{"model": "sound classifier", "dataset": "simulated sounds of rotating machines with and without faults", "noise_aug": 0.002, "num_classes": [8, 3, 3, 2], "init": "trunc_normal_002", "learning_rate": 0.0026, "eps": 1e-08, "precondition_frequency": 10, "batch_size": 256, "lr_schedule": "cosine", "warmup_steps": 4560, "weight_decay": 0.2, "adamw_weight_decay_other_params": 0}
Rows from block 10, named by matrix and row number. Rows with one number belong to one channel. Each number is 500 + 25 x the weight over its row's rms, rounded and kept within 0 to 999. All counts start at 0. Numbers have three digits each. After the name is the row's rms in percent of the matrix's.
# convs1: first pointwise conv (model.blocks.10.convs.1.weight, 144x144x1), inputs 0-71
# convs3: second pointwise conv (model.blocks.10.convs.3.weight, 144x144x1, transposed), outputs 0-71
convs1.0 090:512499482503504501491451519508521478568504488535500468493491468513464488492502536457540503486486503460504555475500527478490535478484506497487516464461513500506487518550499489546519517527484564543522509471488493506497
convs1.1 116:514498484467529455499514486529505510502461462479460507500529478479500516512474543511499500493519523486460511461487514493492496499520512526474521492493502507488501505515508508524515548515486475451460542505483526529519
convs1.2 091:463537522535482517478464478549472503490512497514504455503511500521483514476498494503534529493502514505493537505515516514439526478494510480497551518514482517527509522498526526559560476541489490499474514520515531466488
convs1.3 089:505480482495484500508502514529525498457465469499466491503544502469501452528484526536493468466501452489514488518475478499516526477535527486492501498535460474471513511514482498529527470525510522513499478499490460519496
convs1.4 092:541497512514529459532464482544469545504486500464502468513503500481495511500496480520520498531520542478481528544500475514499521457502485490498526496515530515464507504528473514442559494515495498500546482504516551513488
convs1.5 087:482496521508508543490529523516473498540498496522483469504534520540526500468493520487500537498509467511490469522511451499479509494498505471537500507494432517478510492547531526465505517510437469484557536502461518512460
convs1.6 092:514482527532486511528492489495500547486480481495505493478503528529497551509498499501533495499435515449549496483477485495481487491546507487534516477521498502534500498458484517506503495533521517448527477499511492520511
convs1.7 103:476516563489512494485516529515522535483464531485527508519516478466541502490478501521461550514496516549463547484472493485485472480532477538496481496492511549527515530517549529529504478504520470510528525481487492502489
convs1.93 104:505531457439511551505482470500507515478493462439514480493495511500480507487506488542522484507479480493490542479519518517484507481508489517532542502491481504503467552483526487487486503473510510495515446476478480480469
convs1.94 104:525487480488511489463536526519504494487492479452490485484525501510491505468495476527481488521462483485516494474467477518531500483533492529490508521471533515486588492498485527508470478502497499499503516501517531504526
convs1.95 106:450543533481489479520492533499468517470514526473488522584487512505499525488490477483492492514505518515519458490503511473492479524490497485518483519481538467531551457548521512510464507501541505513491495528504494497491
convs1.96 103:522475490510450481556496532499480503475522513490494471485507508499504474485478535481512473439480519502504467503527499513497496480488477526506489539492509452511511525538518513499477448496507509528506519489526515491545
convs1.97 117:512523491503527529504514511491493487529493457513508520494473524499481510496477515510484464491484522507512511478472505497458545525475486476489503484496494528456511467480534501522450519471491468518507492466511463510487
convs1.98 094:525470486486522504477507464487493468545519536504472495517487534530524493496512539482461532516489459494490552574459509465492505507488471484522494477490473541523538497462489497489534516503500525493509481481446508505486
convs1.99 102:532521454521495471531498472514486506498466519518507512473487493486470535508512467496461536516515489522462487473531480514495548522555516519519454504527427506516509479519494509469484517499568482481498495479487518484543
convs1.100 095:537523528527551473488475481512468515474465444461519471500438525497531486481573492479525525500478503513512500453493511481510471536515540486518496536490476531524494443475507501524534494503525481516478464494505491532492
convs1.101 097:494510549483496513437509486518510497496487498488520520499456513573495465507486512495514538528516549488475471469501534535525460485527475463524477517506443457491519495480532491513528499502497537501519468540521499542509
convs1.102 098:536533543475507488513469506486532552490529500486512481528494495422490470503500568491494497484470483495497505490516455485511504481482484454504516501475511477496461489524490496511510499526438484524553500485489483470497
convs1.103 107:468483488497509467481539520494544530471491489479501515540496499514469526493503488527572492515520511471470504524495522468519495504530466504491501489490463460490463492523485511495524467484511516496467525490508498482479
convs1.104 080:472496473536510504513533498461552486532499497488489496474499471527475486533463523499519503507514537518544508491503536503511474490544486493509513457479490507507502511464558503482519454480483508496541534563460509471444
convs1.105 097:461541509450463441501482470509489475527487456521480541499447517474509504506543476460515492481542518506490506511505496473548522568473518547459524507480512527502509498516493529522487461518495491482494482509470516516497
convs1.106 093:459525486507568481485502503505512484497478519516481481512495498494533482547518519462460477479523453499436509520503520482507539523509533463518517510515515484463462518538481501499500493488469497477489463449475507515488
convs1.107 112:527562451529501534455537533509509516481513493511504470521528512454513507506495491492502490491491544510470514491522509541513492524575532481533534507453501544537484514498473480482490520467493496504487482505513521488466
convs1.108 124:486503502533513429495475478502505480476483493518504483494492516511504489513536522480475517512539512497525489515481508519482505487502458510530457524489511516483504511507484464473462488492509473523454514553513537479509
convs1.109 102:540511504447514481520478465517488490501503505469485489478465523510509484465507480494501518489512499505528473469499486497493565508506496516466495488456489492491480505499563504493521520482533539513490509543498536496499
convs1.110 096:468518506493495451490555466529491497505528503522476564480522483512508548503493509512492495500470480469528470474472548491504495479477571460522446496488474499532511510488500486485475510523498482526475532468478502445482
convs1.111 091:525505501532526516503510450449519500510486484508471504490532480551510539510502499474485500491479584482513497512534504503525503445452517497498497476516517502486470507500498455455465532457485464513496502537505509493505
convs1.112 098:506460489483456482509514510445513515515468526522530494506560479517482487514456481531502497505481502496503435511535527527531482505475571498538495516543490479501474495494496485474457529506486490529499471546506506511526
convs1.113 086:516486538523506463466524533490527474506495495515409466508486502555527474511496549513552501507544474524469490479507517516512473492479521475490501537503473493493493475490469457498483480496539503484479510514472512548521
convs1.114 098:540489496515509540485513488472454487527468512484504466473519517484499534472494470504474551476521587473502518506519493472494524508505468493495505499504503490494488489542489553550493532469516522524484513483504485466483
convs1.115 103:504467476517510521535507497500476512460481505471547487508499513476530537489487477523536489460520524525520460548517529547468504497495506521447448506466495476464483503479497490479515494466490504481536488458500474493513
convs1.116 103:489545515489464525512452506480477519543511516490493507491457475505546494484482479491544456485487486493568521486495492527464488504470496560527494554546483491506484507502528490470492514508510537489501490487515478519513
convs1.117 093:492473461454496508534483530481478552490520513508463490481466480495521500489475508523499490503489502483505475465479532508499520500526527507472497501485519471517511475487497515520512464504517511521513510525497470521544
convs1.118 088:550503497500464499537469462484564492507502505510476482508505480505487504506509483539532521501538513476507520505481461528502511461503499505502491536527450484485493516503483523477495525499504471472516467466490491445463
convs1.119 103:518525450487484521494500499476492480491498515525492548430492501489473534466491501475493469508439477492459470478472491423545496480524490504499476487509484503478471492495541510494496525463473492519491523462519509472489
convs1.120 094:508473545499500490466481496508477508451507520536507492502474516485525545458496521475491477526516516445462530535481502456488510551473487511481534481493479507508502508485514485495459543510469541452509530501474492470531
convs1.121 102:514487525468462489489513500514503481513474481491506518483503506543513519566508489480489501482492495496462523523472513517480465503455467487496497520507516496528515510513465485464499501461498500497464474523472470490449
convs1.122 109:530467504476476511503523486518459480553484489530481506515519535531512507475495530487456495458557462504502480502531556487464486484510489478508494465474474483519470516515508514505503523525559506486511497499541529505474
convs1.123 091:529507506523500512495468527491479490543494521486527485451464519486543468511487509485449489526494512473550516486502474502470500492463504515488518487501500487522542510504487491514503506453475459543505505469451518470540
convs1.124 095:446472517469494500521473512495500506491542488482523491482515547432499508594484484493492481472494525496511436532491506475487488480527499493499536519525524468528475504479515510522483510473501490494494473472484490502498
convs1.125 118:511492483498499461505467503444483538486501501506499503503494568508560454530503503469543477508500463526487491524496484503508525458471526530472499504495501509508491504466496518494493529550489505488511486493459491542499
convs1.126 104:481521528534532510512491527513470481497513477502543535510496547484497527528556483493514508497470493514517498446500451475494519515497479517471510494511488508486476451494543500506544454574501543467477528492468495506469
convs1.127 098:487482509471481513525476463495514512488526496539533523575517501515496466497492489505511471535497489523520534481499497536509506512509481514510478485499531451505482526458532502493554500503538532494508553527440531518534
convs1.128 109:491479470491508508489492497514499523487523467483528518511495463529465525531581476494482535499499493491524496508459501510538558546505527512495521487520481536513528530520521543483545496483536457523504518536516521546514
convs1.129 100:460497493551526458478531472475475531491477493490512503514507483481496454500492546487505477566479521481523508502523517488517493521479474526530522551466466533451526472501459506520497483513498521499444477502473520468450
convs1.130 112:496460521541511470451477502505496502501490509539501515528532469429494505501506483523505476472497474492495496521499518482500492491512473450492513476509533480534477502517539482526500526498541493495512455499489562484512
convs1.131 089:519439502553492481483479489501511503509524491536497504494555516524484499486503485505472497482517488531510480471542512479474505534479527497524523474501517483462533488505490476490528510489489500481530467487466537541494
convs1.132 092:535500485547475507505503488502493517522499509538505535530492510498462505500498496526544435503513505496482469508493500501516476489525499500485512468517511507515519494497501459426474543475486508520525469486455519504564
convs1.133 077:522508507557508506506465469508481478526478491456477533546479472530495520459510497527498481491497518529504556529456523469498471523499515508495493539503487460574570485467498505499488473493496488530532509489485500506499
convs1.134 099:476505498448481509504521527564503523514466498427509483453490494514495519520510504509512512506533482447499459531472496504485497497522508491504505491478511521539471492582506494468521505499489487498488482534544490491478
convs1.135 113:439479476537500522495499527519518507558531457530464484510478541456483528475494514485488466503479528478444484491447479496530474492472494478539479463485481510517544501481508497477472563497496477488557512490490492489474
convs1.136 111:481457527525484480444491517499506520520493526476503494505502515532546503485471535484456512500545522474508490503510499489492496563496501479487491469494490507513530472536465476507490506486491483446504569523514497504516
convs1.137 085:477517477477547457494460518458486436515491495508516464544483457507501563489500509512460448489463481456499495475524524462486537520498512487520491528455535469498514492521526529538519502505513519507542482508510486527465
convs1.138 094:501548429537498475512472471510508498470549490510458508455520534515500526480486488480506469488496465501531514486492543477488476485507511490511474499510491500435503514456500508502510504452494464559520497552514526487532
convs1.139 111:500507542517487527530509484512474514489469505491531531499497487501495587466499522514490519482537511473489549485566466456497478507533504478478515512516522488468493493491529510495490524491501525501498478542524490522477
convs1.140 111:479458502517493477489481480502481527485505500464528506499536541412500513482489494483501506495487493516485520498484492499520479549506501452521490500497458452508530482497515532495495517533472509503486447543471505499524
convs1.141 095:569481535486519503523504478486463510501508506472540494510524517520518485529494506484520529530519501490507483543474499483479478472506535558513503541516469480499491477549489522495501506502510515518516508500521494519515
convs1.142 102:483490507479491540529475518479490494539527501469500525513528556466461500498485508537490515479553478512528496498520521445483470516495502489452496479510461524504540517479493506496524477492487521505507490502511491475489
convs1.143 092:494477518487474520482533503543492484495496455505526497482539526505505476486498514497522518473455493500488525500495529491524498520506502542526513467533477474529481491538487509486553511552515503508506513495481517462527
convs3.0 086:515460508539497488481482517510458491435508519464502510476528527470523503491466504461544491503501534498490503521517484504465474494497500489495506508510476512451496511529558467534503495499494509450510503489516534528522
convs3.1 119:449502506466531495466508534506507476510501503485483511497469480462525495504483528424470476529527478523462479532506522532485459456509488508513458500463464504476482468472497492512472505456511537465526505462533513520485
convs3.2 099:510495520473522540498528468503536521525516508451474442502461517504449498510522530520518506477476484494490486493503482462477524569492487484486465498513472505481494520529469471520489451487489474484458479528488483462510
convs3.3 088:506518511545451545519508530445513489528457491496494511469493486521469499498506544485511530515492496552508489497492535507509493492524506491506465494471523490505456500490477458487477520499495497473532510466523495481453
convs3.4 092:470529525481512504520484515492492538509526509494496449496463487506543496493532516559469493506491497513478497495504521493509495522478550546526528519519503512471494526546500520526508487540493494463504480513496489454464
convs3.5 084:465560482518476503483504504451517470509509525489487546468469480491468534499509528530484512503493504538482454526510501507514504521485504523540520540463475572476529538502528479489508486491522464506521507513506493504493
convs3.6 097:520519463543501518477515489500499513490513522492566518560502489511492470513485504529480496481567488472513495564502466496495496496505480474455519483512498461500463504499504518505494498505533506449469492539503522541490
convs3.7 097:498517514543505526509478489484478493518529488479511492557454532518487500446493459527500486477501498489469536445462502505495483490556519511463484486444519489514466501455491490525508443510533515466513520512501493494463
convs3.93 113:547508503507511530519526497493514464532487517432540485508515490499483527544512541507492485462467492502505443499501498513522486529519473507532528525544445478485510524494483476516522514507527509518499419515525538478477
convs3.94 100:507504537512487512542529491497514489507502514493471450504485493511488502483505526523474511471455545544478513510496500510520489544588509525503542486502531536503432501519474527485505526511520500521507492540478505475521
convs3.95 092:477498504468493532486522497462528530489489491502478481462462462504481458541504448468488485491485503486503518499510497516491498502532535519483499495518490503481561491520457493498577532456485488509491495496495452508501
convs3.96 092:505488520519539479507495489477437513468462488509467503473480502483487508489523468524541540513492494533493490556501504506521484516513468496502486510467485502509495491463475545523485482507499511538465513504524513501471
convs3.97 148:503519500516446500510558523507507518508497504473499534493511480513514506519484486547510512515526527506499497474489547446539466492525527518499531503447488520516485468568511445511496494493529506503494508471488495516480
convs3.98 096:517498506542525441453450488497480500486478490461471520499499489477480534450485459510461517530476520514514505494508517495516506523514473488491511505531531536484516484522482536520503535541472510480520521482499529466472
convs3.99 096:524491438521501513469495518568507494485499465455492540500484499504510486470470491506518468515502494522498490501475499504546493523515496490496505520539539509518476505441477501481481532455478551502466492473485492521473
convs3.100 094:463488495461522488523537474517499481496492524519509496494454501454501540496411539494505509517489500477439492512521496492491488469560505537518516476506494496557478497477512508492431522519514500518500450495542543513489
convs3.101 090:489501541446500511498487455463484454489492491540528534506504481515483461510491507525512495462532501488509516482505521523490521546487505529524508478473517473480511459469490498451489443541482492478521523484518481515514
convs3.102 095:508476459477487512475491475524494495494549528495506503511520520515495500507497511534496480489511499487537518495465492501493488538532484532471480500513570518479497525515600501495528484525536522517541481487502504487523
convs3.103 108:476480513463522520507527515506485538465493509528516479467493500529504488553519511507551518478473484510505534514491500475517491486473517475493484433512523537503522533471511496497510477543481472475529453531510560524500
convs3.104 088:523476494525518511491480494496478509535501531505547473509479495479455501442514498497500541523520473485530506481502470445518536512460512478473499472504458548472481561475496519528522501477504496512502486451500520523523
convs3.105 091:485524492457525534476538498505491500506481529455486481495506523436501479490415527474494506497483509485465498517502532474494537471546502515489500514550508517491481476504473494509481442496537500468548562506532481533477
convs3.106 095:501509521492511499452500528461508494519476489498492522484504523518486497454490500539529478499552541499545561521520494519473475536506463477504559506491503494467508539514506500475532475497505475523519464516540476514493
convs3.107 110:468481529495519498489508483507479510497498495456550504511548488464485487507489492503486516489503540526443511490500488501518509482523457527527548493514533540500533516523516486495482446454527485511478507496539537512486
convs3.108 102:500505516513492513516488520531486514529488515498467540484424487535468500497524508493517522487494464505526468532494498523503500465505485496530519501530523534486485536531518453533513493495498511494529528528531545502498
convs3.109 117:522519502507488510512491476501497468525512511499434507484461494496506552516505475478475511526486485470471498467514473548459495455529503561510536451472520518497526486535491531526485542508486495526490529484501484474523
convs3.110 092:514494493546427498510483498522492515498500521497554489499493529532566484492517495503496450485527511478526509449461516526510480472499487457473489522473556523498515500496524512510534462548521479476528502528531506524500
convs3.111 095:502504538477471523495506492502491460511467490543529452511471477477500536488513487506518472524435531482513495500541504519514509532464554539525515501493502508506478537529550510501459501488538519485500475498481516510500
convs3.112 096:482537498512508494521537466517514477510480478519494498489512530505499516516512492485487574483464503543502535533540517516502441508455481520488551526516500447497516475490498492495546531506533468519526485548510452481505
convs3.113 091:490480516486482487523497538505486507467459498551540471495458524488510493482508482516543506520504502511545515527506489490496454488455517480457515468465506447503555480467510512519464535508484517527491512517481497522484
convs3.114 104:516488523512506460494488506509502524492499500488517456522483565481456518462505484471479483499484547525503444461518498499540509504481514500522540506523492474527512540470531517519484491531529496503506545492464455475469
convs3.115 103:506493488450480513469501508492500531473501443490525493543524489481497469489488479484466491515489492516495508525526496460505536472495483495467546495473472501452524470534448505507473511479489496446477496498493499504472
convs3.116 095:538529500499472483495508541487498546477480479475442528485506498501483501452507529573542513526467507479489495490525530518489522538478479541476469485543486501497526506521503491479514504526500497521516496453465507514507
convs3.117 097:539485497522501517485468519498508507477487525475508485518541497495491499557487501533483490469521504513511492446457484463511475522514461497482501467487468500486542474478497478530519502507491562488529517511496516506483
convs3.118 091:513494488505496535504465488493507503452483489528518516469525530541528492517497525537465501490490536513507495492479453524484521526499490450498481475480535484470502479522489509531532449505541495403494483496511471498487
convs3.119 103:512530490531531492491504528482496493460542492507533503463508460480490480508530520494492536478511507531521458547460523501509492503526528488435489459538505484488515492486511509484485502496522487472488561497486487461507
convs3.120 097:471447535486467486513494523530479466536457504488510481562502519483482542458526535474476525513534499508500502518490555474477462502473492481488511542501456538471503514530510503517506552474478506494519477517473484478457
convs3.121 094:501501476443525488508534530518515520488481507533511516489505510504505522506497490503505485545476509465479469490476476506510520499507476536493471485497521551478540511480518516498470464489508452496534477495506529465524
convs3.122 097:448517472438485497543504498498503490474500526505493494503486532491528536540494522517503528475505496499519535522480504497543483521528529494489537471472467508487488480502487507493515459500513476476537474541527439492524
convs3.123 090:461469513521478485469490506534480510491505546531510548495519477497476535478508524485493505482520512521532505483456500476492498498479501494498501520492502532543497470548468541473495483466481462578526562486525513475470
convs3.124 097:517461529531454515471491501488479498507530489457474498485535492499467494524490497497546556488485523569494512482519495509517525510516483495550509508480508455525511523505478517521515522495475459521515503474476507483525
convs3.125 099:508496515515496464541524492490503442523508475511503528494531527524486457531498487464482540510486478475512526516492483480490465521518494520572500505478478511517512601475500490498541493499511481459487524565452498505490
convs3.126 103:523524497450545522454483496519495521531492485474530536466502507518497486487509555477476495512501502513486489478522452463503526491515502579483532484503506496489472560486513520498519526481486490509515490519571516539473
convs3.127 102:517493493521475547534488484464504502502510472502530542489514454518479501533478459520494464507517498416486544482494494481519502460490493453485483543493507433508496499494479500516432501523498480503509484510518502511508
convs3.128 137:491507501515493493503511472507499508490501512481456530495486571522512509503492504482549495496500490521538497537517485559506478467491509499492490490481512504500508442515497514501540474512488492501470483482445521507469
convs3.129 093:540545496509490502469497517521546524500489501520469503492504527464526486481465519542500474511499495495469510469497486519526525446483544523520534524464497483446468483481503500491511520463527525550484524447465504511481
convs3.130 102:484485478478525513460527527520545506458473463518525465488535464471513538470492572521497523461428507530510467520529490541537456507516520499503541497513506498482549494503505459517519495475532490532548515487503521498518
convs3.131 091:472469504482549516496516484506513494520484527516514521511505433507487519530492472504478518491530502550497541462480537514485506490486505506525489470538501493553528519514478499497458474504486470494545532514489467506508
convs3.132 096:491514508464545504476505499496492503510535513503524485508507514536482506527508492483495502495516493499538502489515490496518490520503516512473495512512568478489519496532541474540585559515506540533491465467527486502490
convs3.133 085:504520462441482488479486515519460516459498495469512494584494518508522489497493517453419501500447478515533480505446484500503510521526514493503524532495517526503482532474490503479516499494502502498481509507487486514458
convs3.134 096:527479565546462538487516494475483517522498493537495491496510464506486508502515487496502485500542492484492498500472491481497474477473494515536506551514482535540549501450488496514520488512538490521493496483547479495469
convs3.135 100:535503484544463470504490529503478530488521497495539496527512490475535506518483496480496530511486482494472493521544489474467479538476502514515493483492476448506519512510473517496536533548493530437497493540547507509487
convs3.136 117:502522489500469477495508427489539490506532494504492472505517515479503471529503540474465504498522529554511493526493450499477508462563504536568566506506480486488491469491503568494524489488548487549491489494503494470545
convs3.137 089:473470507453530471462485519483483497499501488493507450510481511492533456519528471476491483484539481482467514523508468524510507534481492513493501462507480469513505498519491475553452510479509505537483539546486500468512
convs3.138 101:516526507541505527549482530529495510460528479483489481498490508479502497474498503472499515505502509451494458513479517453503507497503522524498486441532498504473482503502458532509506467548544446520526552515474488498470
convs3.139 108:517503485516499524532475488493489521472463525474541464486533502516509434484526519492491491513525500471512507494475499455494470524500490527519496535511448513436486488471458501478489471505473476468500521531510522495511
convs3.140 113:501489503511510502512537495491509499487483484482565529500483521490509517480528494500523502532487480475503561511531487505485479458477486514482491506513479497494501488546428457515487485451487515492509508530471517547511
convs3.141 087:507512526504503484485493456519536482449457495479504475480471525520498485528501480466531521504478511509459428525449500467495517525525508463520547490526511494527548491495511474500517506511544536500484485506511513512469
convs3.142 107:485513493482500523451468480490522510475508493519508498537511494493513493528485493519508503539475493480485461548506518485492453495496471503503514519448492524515533516535466507491477515452478471515502542489535536513541
convs3.143 092:528488499505505521545545502507493488523526545532539474482511497490522500527496494534537489468501485490536522473478526527487568487554478522506508488502517491479500502532531522536453509493526500506484532484528505500524